config.toml
text_encoder_causal = false
residual_init = "scaled_by_depth"
beta1 = 0.9
max_steps = 9400
epochs = 24.7
final_lr_fraction = 0.05
warmup_steps = 280
Rows from block 4 of the text encoder, named by matrix and row number. Rows with one number belong to one attention dimension. Each number is 50 + 12 x the weight over its row's rms, rounded and kept within 0 to 99. All counts start at 0. After the name is the row's rms in percent of the matrix's.
# v: attention query, key and value (stacked) (text_encoder.blocks.4.attn.qkv.weight, 1152x384, the v third), inputs 110-164
# proj: attention output (text_encoder.blocks.4.attn.proj.weight, 384x384, transposed), outputs 110-164
v.26 096:44 60 67 65 49 43 53 74 74 32 55 58 59 40 52 44 49 64 46 59 41 40 49 64 42 77 59 47 47 44 45 37 54 54 55 58 49 70 64 40 62 39 35 55 38 46 77 56 68 61 49 62 59 48 54
v.27 086:75 34 63 29 53 57 48 48 57 59 67 65 61 56 57 62 64 42 59 50 56 40 67 47 66 44 68 47 38 35 48 48 48 52 38 40 41 35 45 41 43 52 46 47 52 34 40 43 53 56 33 41 44 32 58
v.28 105:55 49 62 21 37 45 39 41 09 74 51 59 52 42 53 35 50 58 50 55 66 58 66 38 49 53 40 49 60 55 42 72 48 43 46 49 55 57 40 53 32 55 54 39 59 44 32 64 39 50 40 65 61 55 52
v.29 088:63 44 58 46 73 51 47 57 57 40 44 36 48 43 56 44 35 49 68 57 46 56 36 69 62 58 43 49 27 60 59 76 53 53 40 44 65 53 59 59 34 44 27 54 28 63 48 58 37 17 30 36 75 79 60
v.30 088:57 62 30 40 40 65 68 46 59 38 55 46 56 46 52 50 73 51 47 49 35 60 47 59 38 61 26 36 42 41 58 70 49 52 53 73 42 46 63 38 58 33 27 49 33 45 63 45 43 64 74 57 55 66 54
v.31 102:44 39 36 46 62 35 60 55 34 64 60 60 44 39 55 38 44 48 57 47 60 35 69 55 24 41 57 56 41 44 50 45 55 57 62 48 46 55 39 56 39 68 54 54 42 34 31 49 29 46 44 41 62 37 59
v.32 084:39 41 67 41 67 59 33 31 52 60 53 61 32 44 54 42 71 65 28 71 51 63 65 63 57 65 38 60 60 70 42 55 36 64 33 54 63 60 46 48 36 50 32 50 52 31 68 28 69 40 43 58 73 37 50
v.33 092:61 45 48 53 57 49 57 63 32 55 51 48 68 52 40 45 47 38 53 67 69 48 71 44 67 36 40 45 49 49 45 71 62 34 58 27 71 46 46 69 58 55 67 44 62 39 38 41 55 55 46 37 55 68 35
v.34 084:45 66 55 73 58 53 55 52 38 41 52 39 66 58 54 36 45 51 34 47 58 41 55 62 57 43 34 54 16 56 55 63 68 59 37 37 50 10 40 50 46 52 38 47 56 43 44 46 58 70 61 48 54 46 47
v.35 091:65 63 35 31 38 46 24 67 39 34 45 66 42 45 57 56 48 61 51 54 55 50 52 44 40 50 38 62 54 62 58 44 66 54 58 35 67 49 51 54 63 36 69 51 51 65 30 41 43 42 65 42 39 72 42
v.36 095:59 55 47 51 45 80 55 51 38 65 59 58 47 42 47 45 65 36 50 57 48 56 75 57 35 49 65 54 43 53 51 66 59 43 39 54 50 49 54 56 36 75 69 48 50 63 38 38 53 52 52 51 40 55 52
v.37 108:45 48 67 10 45 60 48 63 40 50 64 59 67 53 37 38 45 50 47 65 67 64 69 43 42 43 46 78 57 64 35 60 64 43 41 41 58 61 55 53 46 65 67 61 63 62 47 39 28 61 46 29 51 55 49
v.38 094:49 50 53 69 55 47 32 44 71 36 54 52 53 51 33 58 54 66 65 62 34 55 38 63 63 53 60 55 54 39 47 54 61 45 29 57 61 66 57 40 58 41 50 49 31 61 67 53 57 47 62 51 58 60 63
v.39 099:76 56 25 40 54 43 55 41 49 49 42 56 47 47 55 43 40 27 81 50 74 54 71 31 28 53 47 37 50 60 36 42 40 32 55 42 41 51 50 44 40 56 56 59 57 51 36 50 39 44 38 67 59 58 45
v.40 101:52 64 41 73 47 65 54 66 59 65 42 60 46 67 35 59 48 62 42 23 37 44 59 62 59 70 40 36 55 50 66 38 33 61 47 54 65 36 61 53 53 55 40 59 28 45 67 27 63 66 45 53 56 48 51
v.41 084:39 75 33 49 55 41 53 54 50 49 43 61 72 58 23 45 46 52 43 47 41 46 45 46 51 48 38 46 49 56 39 42 36 39 51 39 51 44 63 72 43 65 64 50 59 39 43 50 50 70 28 36 54 62 46
v.42 084:78 46 33 45 56 43 51 37 42 57 77 24 53 54 47 50 30 62 66 44 51 49 78 29 45 47 57 52 49 34 54 72 42 77 57 59 24 75 53 45 49 45 38 64 48 54 53 71 61 49 32 75 46 59 48
v.43 097:72 63 63 16 48 48 60 36 36 68 58 54 53 51 49 31 62 38 50 47 87 44 59 29 53 53 43 63 30 30 49 60 66 61 56 50 47 42 42 83 27 77 64 64 77 59 42 52 35 47 45 46 59 67 73
v.44 083:80 32 55 48 45 37 78 39 65 63 54 66 36 60 26 61 45 42 40 49 60 49 56 38 40 52 34 51 59 53 58 72 43 43 39 39 53 33 63 46 60 57 64 54 59 44 50 53 37 53 39 56 51 48 32
v.45 087:61 45 30 33 46 46 44 55 35 67 59 56 51 50 46 40 35 50 41 58 45 36 56 27 44 46 50 57 52 46 40 53 62 38 59 41 52 71 23 58 40 56 72 48 59 80 26 55 57 55 62 36 44 36 44
v.46 107:48 46 45 76 53 53 47 41 73 57 53 52 53 55 52 60 60 61 60 52 30 33 28 51 64 62 57 42 36 52 62 36 35 63 33 64 56 44 63 14 45 39 52 61 39 39 69 42 51 41 76 47 47 44 41
v.47 088:51 55 53 52 32 39 51 62 46 57 35 36 60 56 61 31 53 62 64 45 55 62 55 47 49 69 57 53 52 49 29 57 58 59 50 54 57 65 51 50 49 55 42 54 48 53 57 40 64 38 36 60 63 45 63
v.48 101:58 45 73 68 42 62 40 62 71 44 61 45 52 65 28 81 44 60 47 35 63 60 45 52 52 45 63 52 46 36 40 44 44 66 46 61 70 71 36 30 56 51 63 59 41 53 45 55 45 79 55 51 67 65 52
v.49 105:70 38 57 31 56 43 49 32 28 57 33 58 51 32 40 42 36 67 32 62 36 30 67 43 39 55 56 61 57 37 53 50 52 53 54 54 70 47 67 51 42 64 50 46 53 22 59 45 44 45 66 38 41 56 48
v.50 108:55 66 56 59 34 50 26 58 60 56 48 52 32 69 17 45 50 49 51 40 68 55 52 43 66 37 49 54 36 41 47 41 43 47 60 61 56 32 44 58 69 29 63 45 59 28 62 53 42 47 60 67 45 42 25
v.51 110:37 42 59 57 59 44 69 56 56 49 42 35 39 48 70 40 52 36 48 49 40 60 47 58 33 47 58 42 56 52 59 64 47 45 50 30 47 41 63 64 45 51 37 40 60 69 51 67 47 22 38 57 44 56 58
v.52 089:54 57 33 37 53 61 53 33 63 37 52 69 69 62 48 59 29 48 45 41 46 51 41 60 70 64 50 35 53 61 77 58 39 53 56 62 62 45 27 54 55 44 45 59 52 35 53 73 54 60 51 42 41 55 50
v.53 099:48 44 65 51 37 58 32 36 65 52 52 28 54 65 31 30 61 52 53 52 75 54 47 42 55 21 51 38 47 52 57 55 59 45 63 61 71 61 59 53 60 49 52 55 66 66 74 42 59 52 64 57 54 66 49
v.54 103:42 44 44 66 57 52 52 62 49 71 62 33 50 53 61 44 51 55 48 63 58 53 50 32 29 34 41 31 37 57 47 62 49 30 61 40 47 19 72 44 29 29 76 47 52 43 56 58 46 51 56 49 68 47 28
v.55 096:18 48 31 57 67 60 42 38 81 60 60 25 37 70 54 25 61 29 49 58 45 57 34 47 52 45 50 49 42 56 41 40 56 37 52 63 49 58 61 66 50 37 55 53 36 71 62 48 51 64 47 40 63 56 54
v.56 081:48 25 46 51 74 33 45 61 63 53 65 55 49 61 54 57 48 55 55 38 26 50 39 42 60 55 55 66 44 64 43 24 38 48 34 52 38 49 51 51 35 51 61 48 62 52 68 51 27 41 54 62 50 45 72
v.57 109:47 59 33 46 56 19 40 67 58 49 48 58 21 39 42 43 65 41 45 56 40 51 49 44 39 48 46 24 63 65 62 61 25 47 65 46 63 51 82 57 38 31 49 47 59 67 53 55 60 45 31 68 51 42 52
v.58 081:49 43 54 54 74 59 38 70 63 39 44 50 34 60 44 82 49 62 61 45 41 50 43 29 67 49 29 45 32 61 59 31 59 71 55 49 58 63 44 34 44 57 62 55 53 46 53 68 26 55 58 39 52 73 58
v.59 108:44 55 16 30 44 47 75 63 35 53 57 53 62 40 73 43 47 36 62 73 40 35 67 58 50 68 44 45 65 78 53 49 43 54 26 38 45 54 65 65 59 69 45 59 62 59 35 69 44 38 23 34 35 39 45
v.60 099:46 55 35 40 51 67 68 54 44 62 49 48 63 57 63 41 61 49 55 50 47 39 58 54 48 45 70 58 43 67 51 59 58 46 34 43 41 46 53 61 24 77 38 40 56 54 40 47 60 46 33 52 50 37 41
v.61 092:73 51 67 73 45 67 37 35 58 55 37 59 50 55 47 62 65 54 52 43 56 62 41 44 63 41 52 48 30 40 49 59 49 76 51 48 62 64 44 46 46 33 67 62 57 17 60 44 34 66 43 38 66 35 57
v.62 095:28 38 66 58 46 65 67 53 51 39 63 54 38 68 61 29 45 45 40 39 41 60 50 49 46 48 43 37 52 50 50 34 78 52 56 42 37 25 41 63 26 44 50 35 78 58 34 36 39 53 76 61 58 47 52
v.63 089:25 51 55 61 47 52 33 74 70 52 53 45 40 63 32 39 61 30 62 38 49 53 27 53 42 48 57 23 41 57 33 48 38 46 46 59 57 43 48 46 65 24 40 52 37 39 53 44 53 45 55 61 71 51 39
v.64 085:50 56 58 40 40 54 44 46 59 70 43 55 72 60 47 33 70 39 50 50 54 44 42 39 36 18 56 29 46 42 59 62 69 74 37 59 29 42 66 51 40 61 50 67 61 36 31 62 36 38 68 48 38 59 41
v.65 087:42 38 20 58 47 67 52 48 60 57 35 43 54 58 40 51 46 44 54 53 61 54 70 40 42 48 45 32 72 45 49 70 38 55 73 49 66 55 57 65 58 41 34 49 58 72 38 60 64 45 65 53 37 30 39
v.66 105:48 56 36 53 66 50 58 35 46 35 38 40 62 60 37 62 43 52 40 39 47 45 45 62 30 60 50 46 71 63 44 63 64 54 36 29 41 41 42 77 44 70 35 32 54 69 41 45 58 47 30 40 40 56 53
v.67 099:26 60 59 58 38 32 48 39 43 65 46 62 38 54 41 61 55 55 68 41 61 60 55 42 60 56 74 46 40 59 34 39 31 51 56 48 73 67 47 22 59 44 51 55 66 32 44 64 68 52 63 43 63 57 46
v.68 098:61 61 70 41 53 57 64 65 50 51 44 57 53 63 43 55 33 67 29 52 49 48 55 53 35 57 50 56 46 54 48 57 31 53 47 44 74 46 38 28 57 49 56 52 62 36 58 38 67 63 50 48 41 43 47
v.69 093:75 60 52 26 37 53 27 52 62 69 58 47 28 52 42 56 48 58 60 50 61 41 49 48 32 50 52 56 47 44 61 49 56 58 49 68 55 47 49 44 64 46 47 61 37 32 33 48 49 24 62 41 55 49 49
v.70 089:39 51 75 45 52 54 64 48 47 52 41 54 32 46 59 50 58 50 09 48 54 39 44 56 35 43 51 50 46 57 55 41 54 64 37 42 74 58 36 48 46 35 65 43 51 26 40 33 48 52 69 53 43 57 36
v.71 106:34 38 36 24 53 65 77 50 40 38 54 39 36 60 64 34 58 25 58 63 56 57 55 57 56 51 56 68 61 61 49 49 49 43 55 42 63 23 55 40 57 49 30 40 59 58 51 52 55 25 26 53 67 42 42
v.72 096:54 34 85 58 49 55 42 51 68 53 59 42 33 73 42 55 47 63 39 27 61 50 35 51 45 42 54 56 43 50 50 48 52 58 36 59 51 60 38 36 55 25 55 57 60 53 55 47 40 59 36 61 52 56 70
v.73 097:39 54 41 55 39 50 70 43 58 42 62 54 26 35 39 32 47 47 45 42 35 51 40 56 36 19 43 33 71 71 50 50 58 64 59 24 27 50 51 54 71 59 39 42 56 70 46 48 51 65 33 65 38 48 56
v.74 096:40 44 38 27 61 53 72 48 32 49 40 67 60 41 65 57 52 55 57 56 52 34 62 32 56 52 43 60 47 57 63 76 44 46 42 56 39 49 54 59 58 57 49 47 45 14 45 54 31 54 61 36 54 58 55
v.75 097:74 53 59 55 41 64 38 52 56 47 47 55 47 42 52 65 31 62 40 37 50 40 41 54 66 51 51 40 42 37 44 41 36 67 61 69 68 65 48 38 67 54 75 48 58 35 74 40 50 42 66 39 64 68 48
v.76 102:39 50 82 55 55 68 47 36 37 41 56 55 30 61 61 49 50 69 61 49 49 42 56 57 37 38 44 47 53 54 39 49 51 54 42 39 41 44 55 43 64 64 48 37 39 64 76 36 55 81 45 77 56 49 52
v.77 095:65 46 43 57 64 58 57 50 38 60 50 50 52 57 47 69 65 56 57 42 49 61 59 49 56 43 69 35 47 46 42 35 45 53 57 62 58 45 42 47 42 29 40 60 65 36 62 56 69 52 57 35 50 63 39
v.78 114:27 41 42 53 61 27 46 50 64 40 42 40 41 57 50 33 64 41 53 41 63 48 43 35 44 20 53 40 64 65 51 68 46 31 75 45 62 66 62 68 56 40 35 43 51 73 67 44 54 33 43 59 47 52 60
v.79 107:83 40 66 47 56 51 36 54 50 72 43 53 40 47 26 38 67 67 47 50 58 34 63 41 78 58 54 48 43 35 54 46 36 45 62 56 57 58 42 39 65 48 58 61 43 29 45 56 43 57 61 35 58 42 42
v.80 107:67 43 54 47 63 48 33 45 54 33 40 50 60 49 29 43 35 56 29 32 56 21 33 49 63 38 51 62 08 47 43 41 41 61 39 81 57 63 29 20 58 47 66 59 35 15 46 52 55 62 61 44 51 58 48
v.81 109:25 57 51 62 57 66 49 58 60 18 40 47 44 76 51 47 53 67 51 42 49 63 24 52 61 35 36 57 61 53 45 58 73 51 48 39 42 67 52 48 48 51 46 45 44 64 53 43 48 49 30 72 54 30 65
v.82 106:51 63 38 62 61 34 53 65 51 47 71 43 40 48 57 35 58 33 33 46 52 51 55 35 71 49 53 13 24 41 54 49 41 62 67 67 62 63 51 71 58 26 48 40 76 44 40 44 52 46 55 41 62 40 42
v.83 085:63 33 76 28 53 69 44 48 65 29 37 41 38 54 49 51 47 53 27 36 59 64 45 41 23 49 67 59 51 36 48 47 63 65 30 56 62 46 40 41 40 62 39 42 34 49 17 55 41 37 57 42 56 31 56
v.84 101:58 38 70 72 63 64 52 63 51 37 48 43 45 47 39 53 51 50 35 45 50 40 30 45 47 42 51 65 50 50 32 44 62 71 40 44 63 62 25 24 41 58 81 28 51 46 73 34 52 55 50 53 34 74 65
v.85 093:38 46 58 31 40 66 49 67 54 54 47 45 52 65 46 38 35 39 34 50 31 47 45 45 30 36 67 52 46 40 45 53 49 31 60 58 34 59 38 50 38 62 46 47 49 54 49 52 46 57 48 66 63 67 44
proj.26 078:49 47 56 49 54 47 17 60 45 45 51 48 54 42 58 20 48 38 49 56 46 52 41 30 35 47 45 47 63 38 54 34 50 66 50 41 58 44 52 63 43 56 34 52 43 44 60 46 48 35 53 41 42 51 58
proj.27 054:54 45 34 46 24 35 73 48 56 46 49 41 63 54 63 73 46 49 45 46 50 47 60 51 44 19 55 46 47 67 49 44 55 50 48 51 41 54 42 44 45 44 50 48 65 56 32 66 49 51 42 45 68 53 60
proj.28 115:36 75 60 50 45 79 43 52 37 41 39 26 73 52 32 42 49 94 40 60 48 64 40 61 45 53 58 54 48 65 55 66 48 49 60 58 53 59 51 56 58 86 49 53 49 49 38 62 49 61 39 54 65 45 55
proj.29 047:55 47 48 65 46 33 54 59 45 29 47 31 56 40 80 65 60 21 53 46 49 47 72 27 40 31 52 56 54 57 55 49 55 48 35 51 16 56 41 43 75 32 26 20 46 51 54 56 40 50 51 31 41 52 63
proj.30 069:71 25 39 56 57 21 65 65 46 50 47 52 46 53 78 62 43 06 60 47 59 38 77 30 48 40 43 48 49 48 49 31 68 43 35 51 49 50 52 62 50 31 45 48 47 46 59 42 49 48 47 45 44 55 56
proj.31 100:45 68 54 49 42 53 72 44 51 58 50 46 56 58 31 73 52 74 54 42 52 50 61 62 53 37 59 43 43 66 53 72 50 39 66 51 38 55 52 43 55 51 55 57 64 43 38 65 51 60 56 59 67 53 48
proj.32 051:53 38 55 37 35 49 11 36 51 47 48 53 63 41 76 23 50 62 45 60 54 51 53 30 32 42 48 50 45 33 45 18 66 47 42 55 48 50 65 46 46 58 32 48 56 54 58 57 58 59 45 33 37 54 51
proj.33 077:34 78 58 52 49 73 54 47 50 52 47 25 63 55 36 59 44 95 45 55 56 61 47 57 51 40 64 48 41 64 49 64 51 38 58 54 42 55 40 54 64 82 59 63 50 64 40 60 44 60 46 46 76 48 48
proj.34 047:35 78 66 52 39 66 23 49 43 37 43 51 70 62 65 44 48 81 55 45 50 67 44 31 42 37 53 48 47 55 45 77 58 39 48 54 47 62 52 59 54 73 26 40 72 54 30 73 35 35 32 34 48 52 50
proj.35 070:34 66 46 43 52 66 35 51 42 41 50 52 49 41 33 50 56 63 51 50 42 53 47 67 45 63 40 53 47 49 54 71 42 53 59 60 47 54 58 57 53 63 43 51 57 52 45 41 50 41 48 51 59 45 25
proj.36 088:27 85 61 47 42 90 41 54 35 36 44 29 71 55 32 40 55 85 35 49 40 69 25 51 49 58 47 56 52 52 53 72 43 46 57 55 58 60 43 52 52 78 41 51 50 52 37 56 50 55 43 50 63 42 42
proj.37 121:27 79 59 45 44 87 46 49 41 47 47 30 64 57 26 40 50 92 42 51 37 66 41 55 42 56 62 53 50 64 49 76 40 47 50 56 54 58 50 61 57 87 40 54 57 47 30 61 50 56 46 50 59 46 49
proj.38 079:62 39 54 46 54 42 20 57 44 50 57 50 48 37 57 18 53 34 49 59 50 58 38 39 44 55 38 48 55 32 44 39 44 61 41 43 68 49 52 51 36 53 41 34 38 45 68 43 50 36 44 55 30 51 45
proj.39 077:44 54 46 53 43 55 78 45 52 62 46 57 52 63 32 83 55 73 54 47 53 38 53 65 60 40 75 47 50 66 54 68 55 40 60 51 31 56 52 33 55 53 57 54 66 53 38 56 48 62 45 58 64 48 57
proj.40 083:62 34 52 49 53 25 48 56 56 62 63 69 28 40 70 41 51 13 55 53 55 42 60 35 46 43 35 43 49 36 47 48 48 62 40 44 60 46 55 52 24 30 50 49 49 45 59 34 54 30 51 44 32 57 46
proj.41 044:61 28 53 39 58 37 48 45 53 64 49 56 26 51 46 64 44 50 54 55 70 35 64 76 44 49 55 50 50 59 55 36 52 49 60 38 52 60 40 31 50 16 62 50 50 56 61 42 53 61 59 59 58 60 57
proj.42 047:50 61 59 56 58 43 38 40 48 51 50 55 49 54 41 71 56 30 42 51 48 65 54 17 38 36 32 47 62 40 48 55 50 48 55 53 59 30 34 43 43 65 41 64 67 51 60 64 55 23 62 46 67 44 44
proj.43 082:37 71 56 46 47 68 74 47 50 54 46 33 50 61 19 64 46 92 47 47 49 55 53 61 71 44 79 51 43 62 54 76 51 32 60 61 46 63 50 56 51 72 64 60 66 56 30 63 47 57 51 54 57 51 43
proj.44 056:38 72 62 45 64 69 65 55 47 54 49 30 57 47 12 61 47 77 51 63 49 54 41 74 60 48 60 49 29 64 55 73 43 39 61 55 63 68 34 48 57 64 65 54 54 45 33 48 40 67 48 43 61 44 45
proj.45 057:38 58 48 44 27 75 48 57 56 51 44 61 57 62 15 58 46 77 51 45 46 52 30 71 61 42 63 50 37 46 51 55 45 37 42 61 45 46 47 33 55 68 53 51 51 61 50 47 50 49 37 69 69 54 33
proj.46 114:70 23 42 54 62 13 54 54 61 60 57 65 22 47 67 55 56 14 68 48 60 35 64 46 61 40 44 43 54 35 50 34 61 50 49 45 47 39 54 46 40 19 51 50 50 46 68 36 53 50 63 48 37 53 58
proj.47 051:52 47 43 40 41 35 38 44 45 39 49 56 58 53 78 52 44 24 48 56 62 57 49 31 43 47 47 50 53 45 49 26 51 41 36 38 54 49 49 49 36 37 42 46 58 46 61 44 35 24 41 33 36 54 65
proj.48 117:77 32 57 49 75 45 27 48 52 85 50 41 55 46 59 37 47 67 46 55 55 42 50 55 38 74 62 55 38 42 40 40 67 63 47 46 61 58 45 36 55 86 46 65 45 40 49 52 57 43 48 28 53 48 44
proj.49 121:65 66 56 47 47 42 34 43 43 61 53 68 58 31 63 30 40 59 37 38 55 41 42 53 47 70 40 49 54 43 45 47 49 66 41 53 62 53 51 33 62 60 40 50 37 51 59 46 53 48 48 37 23 55 44
proj.50 112:65 38 47 43 59 55 31 52 47 65 52 41 47 50 49 25 52 48 62 50 43 43 59 55 70 49 38 51 50 26 49 45 47 51 52 49 57 61 41 37 38 49 66 52 44 49 44 46 43 39 61 47 47 48 34
proj.51 137:19 65 42 53 34 56 79 46 50 27 51 44 53 62 42 66 47 35 51 58 47 57 45 39 43 32 40 54 55 62 55 58 44 34 41 50 46 35 50 73 46 36 47 44 56 56 43 56 49 54 46 57 66 46 68
proj.52 073:45 57 36 53 42 59 26 47 49 63 62 45 60 47 49 34 46 43 53 41 46 49 13 55 51 30 33 41 64 34 48 56 46 52 53 47 63 65 47 39 33 87 56 47 47 68 58 55 51 43 49 54 29 49 41
proj.53 096:65 49 51 45 73 48 58 55 48 78 52 27 30 53 43 26 61 54 65 59 49 45 72 42 70 41 61 60 37 21 54 49 45 40 59 47 61 61 38 38 49 51 64 56 49 48 39 50 53 44 54 39 58 50 44
proj.54 100:41 53 45 45 45 63 77 65 57 59 55 23 41 61 38 54 51 50 67 54 49 60 53 51 67 20 77 57 48 37 54 51 35 29 59 51 51 58 47 45 33 41 55 46 58 52 30 55 49 51 44 69 61 57 43
proj.55 096:34 46 45 54 38 58 70 56 53 37 50 29 46 62 50 63 46 53 63 55 48 61 55 52 72 23 80 51 46 63 47 60 35 49 61 56 39 38 54 62 44 36 50 41 57 51 41 55 43 53 40 69 56 61 55
proj.56 064:76 31 57 58 78 49 50 52 46 66 42 25 38 62 50 61 55 37 43 57 58 57 88 41 47 59 55 58 37 48 54 42 61 48 57 46 66 61 60 41 38 39 66 62 52 42 54 43 52 47 55 51 77 55 51
proj.57 114:19 65 32 45 28 65 81 50 43 24 49 43 51 51 38 53 51 35 58 57 48 52 41 41 56 27 53 51 59 45 49 59 27 38 53 51 52 42 49 57 45 30 60 31 49 56 39 48 52 60 53 63 52 41 55
proj.58 053:72 28 52 50 73 33 19 41 59 66 58 43 65 48 63 53 59 60 51 74 68 65 68 47 28 66 36 45 42 43 47 48 74 55 50 49 54 59 59 53 46 55 54 56 48 52 82 55 49 45 52 44 52 38 34
proj.59 109:19 67 45 54 22 54 67 49 48 18 54 73 56 44 55 58 44 36 42 36 44 57 23 47 46 35 48 47 59 66 43 66 30 54 41 47 37 27 51 58 40 32 34 39 47 63 43 47 46 46 42 58 27 47 61
proj.60 113:11 58 53 53 29 59 70 51 48 25 51 68 45 62 49 68 43 42 37 48 48 45 35 45 46 44 45 52 62 58 51 56 48 50 44 53 32 38 52 65 56 43 28 46 61 64 43 51 50 49 46 60 54 55 62
proj.61 090:75 15 48 49 80 44 24 49 58 88 56 48 51 50 51 34 54 50 49 53 59 44 64 60 57 58 58 53 46 29 51 37 81 54 56 51 55 70 42 39 48 62 56 71 57 47 56 49 51 36 57 38 56 51 43
proj.62 085:43 57 44 46 49 66 78 46 57 55 48 25 35 66 38 57 44 56 56 68 51 48 73 36 51 29 63 56 46 50 53 54 38 30 59 50 57 63 46 54 58 30 62 46 49 51 29 54 48 58 57 60 74 52 59
proj.63 087:56 36 44 54 66 56 46 48 65 76 48 09 42 55 30 58 61 48 60 64 49 47 74 36 48 29 68 53 42 36 51 45 60 34 58 51 61 67 45 52 46 51 61 55 64 53 29 48 53 45 50 47 76 54 51
proj.64 059:39 43 44 48 65 46 51 50 67 84 37 47 47 43 32 61 55 77 54 44 63 40 62 51 61 41 90 45 54 34 45 55 79 29 53 47 70 59 29 40 50 54 67 56 44 43 55 49 59 61 45 57 62 49 57
proj.65 076:33 75 53 50 21 52 76 56 50 30 52 56 52 37 48 54 44 34 50 51 46 54 37 38 56 29 59 60 57 44 47 65 16 49 53 43 53 45 50 51 44 51 47 33 50 68 34 40 45 51 52 52 23 59 59
proj.66 107:26 63 45 54 28 58 75 40 45 37 51 52 63 52 41 71 39 47 47 50 52 52 37 43 40 43 49 48 57 68 53 64 53 44 39 50 46 41 48 69 58 43 45 44 54 50 47 54 51 64 50 56 55 51 64
proj.67 099:71 32 45 42 49 42 17 54 44 64 49 50 58 40 54 28 49 48 57 49 53 40 32 42 60 52 18 54 47 32 43 39 44 67 50 53 60 47 53 43 35 69 64 54 36 49 45 55 46 33 57 47 36 52 33
proj.68 108:88 44 61 48 63 44 21 49 47 73 48 38 62 39 57 38 45 59 55 52 58 41 40 43 36 72 26 50 38 38 51 34 62 57 48 59 62 51 50 52 49 81 58 57 41 49 57 51 51 39 60 23 47 52 45
proj.69 080:25 55 45 45 50 39 65 45 44 45 60 61 44 54 50 45 50 39 52 43 44 36 70 47 70 45 69 49 60 29 44 53 39 52 55 43 64 36 50 33 38 59 49 45 49 50 38 45 52 46 45 49 35 54 37
proj.70 086:84 58 56 36 69 41 23 49 46 69 51 35 49 52 68 29 41 57 46 56 59 43 61 43 40 81 19 47 49 38 46 32 54 61 47 46 74 51 49 47 48 69 62 55 43 46 58 53 52 40 52 31 39 53 46
proj.71 127:18 55 41 48 36 58 76 48 55 15 52 68 40 68 43 63 49 32 47 47 44 42 50 41 58 40 55 56 61 53 47 72 39 42 46 48 40 36 51 60 49 30 34 45 60 59 40 51 45 53 52 69 54 49 66
proj.72 081:66 38 54 49 56 53 36 45 51 87 49 29 51 45 38 45 48 77 39 64 65 40 66 38 25 66 47 50 42 44 51 29 62 55 50 49 71 58 49 50 69 92 67 55 49 41 43 60 49 53 50 31 73 43 54
proj.73 101:29 62 52 58 36 54 82 50 48 38 43 45 43 59 34 74 48 45 44 55 53 50 58 51 48 40 55 60 46 70 54 56 45 32 45 46 38 50 50 69 61 42 44 42 67 51 36 53 52 61 41 60 67 47 64
proj.74 080:56 55 58 45 47 41 21 56 39 25 52 79 47 50 85 32 48 30 46 40 49 42 30 51 47 73 30 45 58 55 43 49 50 82 43 49 37 41 49 42 50 53 30 43 45 56 62 49 44 41 45 53 27 47 46
proj.75 098:72 49 56 56 55 44 18 54 47 70 56 63 60 33 59 22 45 58 44 40 47 57 36 62 45 73 38 45 47 45 41 42 43 73 46 53 50 63 50 32 58 50 49 54 36 46 58 43 51 47 45 33 31 62 44
proj.76 102:43 42 56 59 53 63 49 51 54 63 44 23 46 61 45 86 45 51 52 62 55 66 50 39 31 38 63 52 36 71 52 46 57 35 57 50 50 46 56 80 50 56 51 46 70 45 53 56 54 47 44 45 86 48 63
proj.77 092:76 53 54 42 49 53 28 45 48 65 54 59 53 32 49 24 47 52 52 36 48 40 35 65 62 54 39 41 53 25 45 49 51 51 50 48 66 71 49 35 43 60 60 53 33 50 61 41 56 41 49 40 20 55 31
proj.78 126:47 65 46 51 46 55 77 47 54 47 49 15 41 60 40 63 55 47 52 69 49 64 69 32 42 33 56 55 41 58 51 47 33 29 64 55 63 39 49 52 42 43 64 40 60 48 32 53 51 58 46 52 73 43 52
proj.79 130:68 40 59 44 69 39 33 51 51 65 49 65 46 44 54 27 58 64 56 38 51 36 73 69 75 67 58 52 56 29 43 54 59 59 54 47 45 63 48 24 49 59 58 58 41 45 59 44 49 51 56 56 30 48 34
proj.80 128:84 39 54 48 58 38 17 56 42 77 51 44 58 36 60 28 44 64 56 53 57 54 50 47 47 71 41 54 43 39 47 33 49 67 48 55 59 58 52 37 53 72 55 48 37 46 61 53 46 41 52 33 37 51 41
proj.81 123:33 50 46 58 53 62 70 47 61 37 47 35 52 66 39 72 48 37 48 62 57 55 60 40 31 46 63 54 43 72 51 54 61 36 43 49 49 52 46 81 51 58 44 46 70 54 51 47 51 51 48 43 77 50 68
proj.82 098:52 60 38 49 48 57 58 55 55 47 56 41 46 54 42 35 56 40 62 53 50 50 68 42 65 37 45 51 61 23 54 54 34 42 57 50 50 67 50 41 37 14 75 45 50 46 46 48 50 59 61 56 42 47 37
proj.83 058:64 40 51 53 76 26 29 47 42 68 51 55 57 52 58 41 52 52 40 44 54 40 68 43 45 83 29 48 48 37 46 50 85 52 48 49 63 38 43 46 45 51 63 65 43 43 58 46 50 46 62 47 55 41 38
proj.84 112:83 42 59 53 60 48 40 38 48 76 56 18 50 38 48 41 45 67 50 60 62 56 62 43 28 77 47 58 41 54 52 38 65 51 53 56 65 69 46 45 64 61 53 49 51 40 61 44 54 66 52 28 59 42 53
proj.85 071:60 75 47 47 52 47 58 52 33 50 53 31 48 48 59 77 53 57 37 61 45 47 75 17 28 72 47 68 51 51 50 39 40 51 52 50 62 27 45 56 48 72 56 43 52 48 34 60 54 48 47 39 71 45 55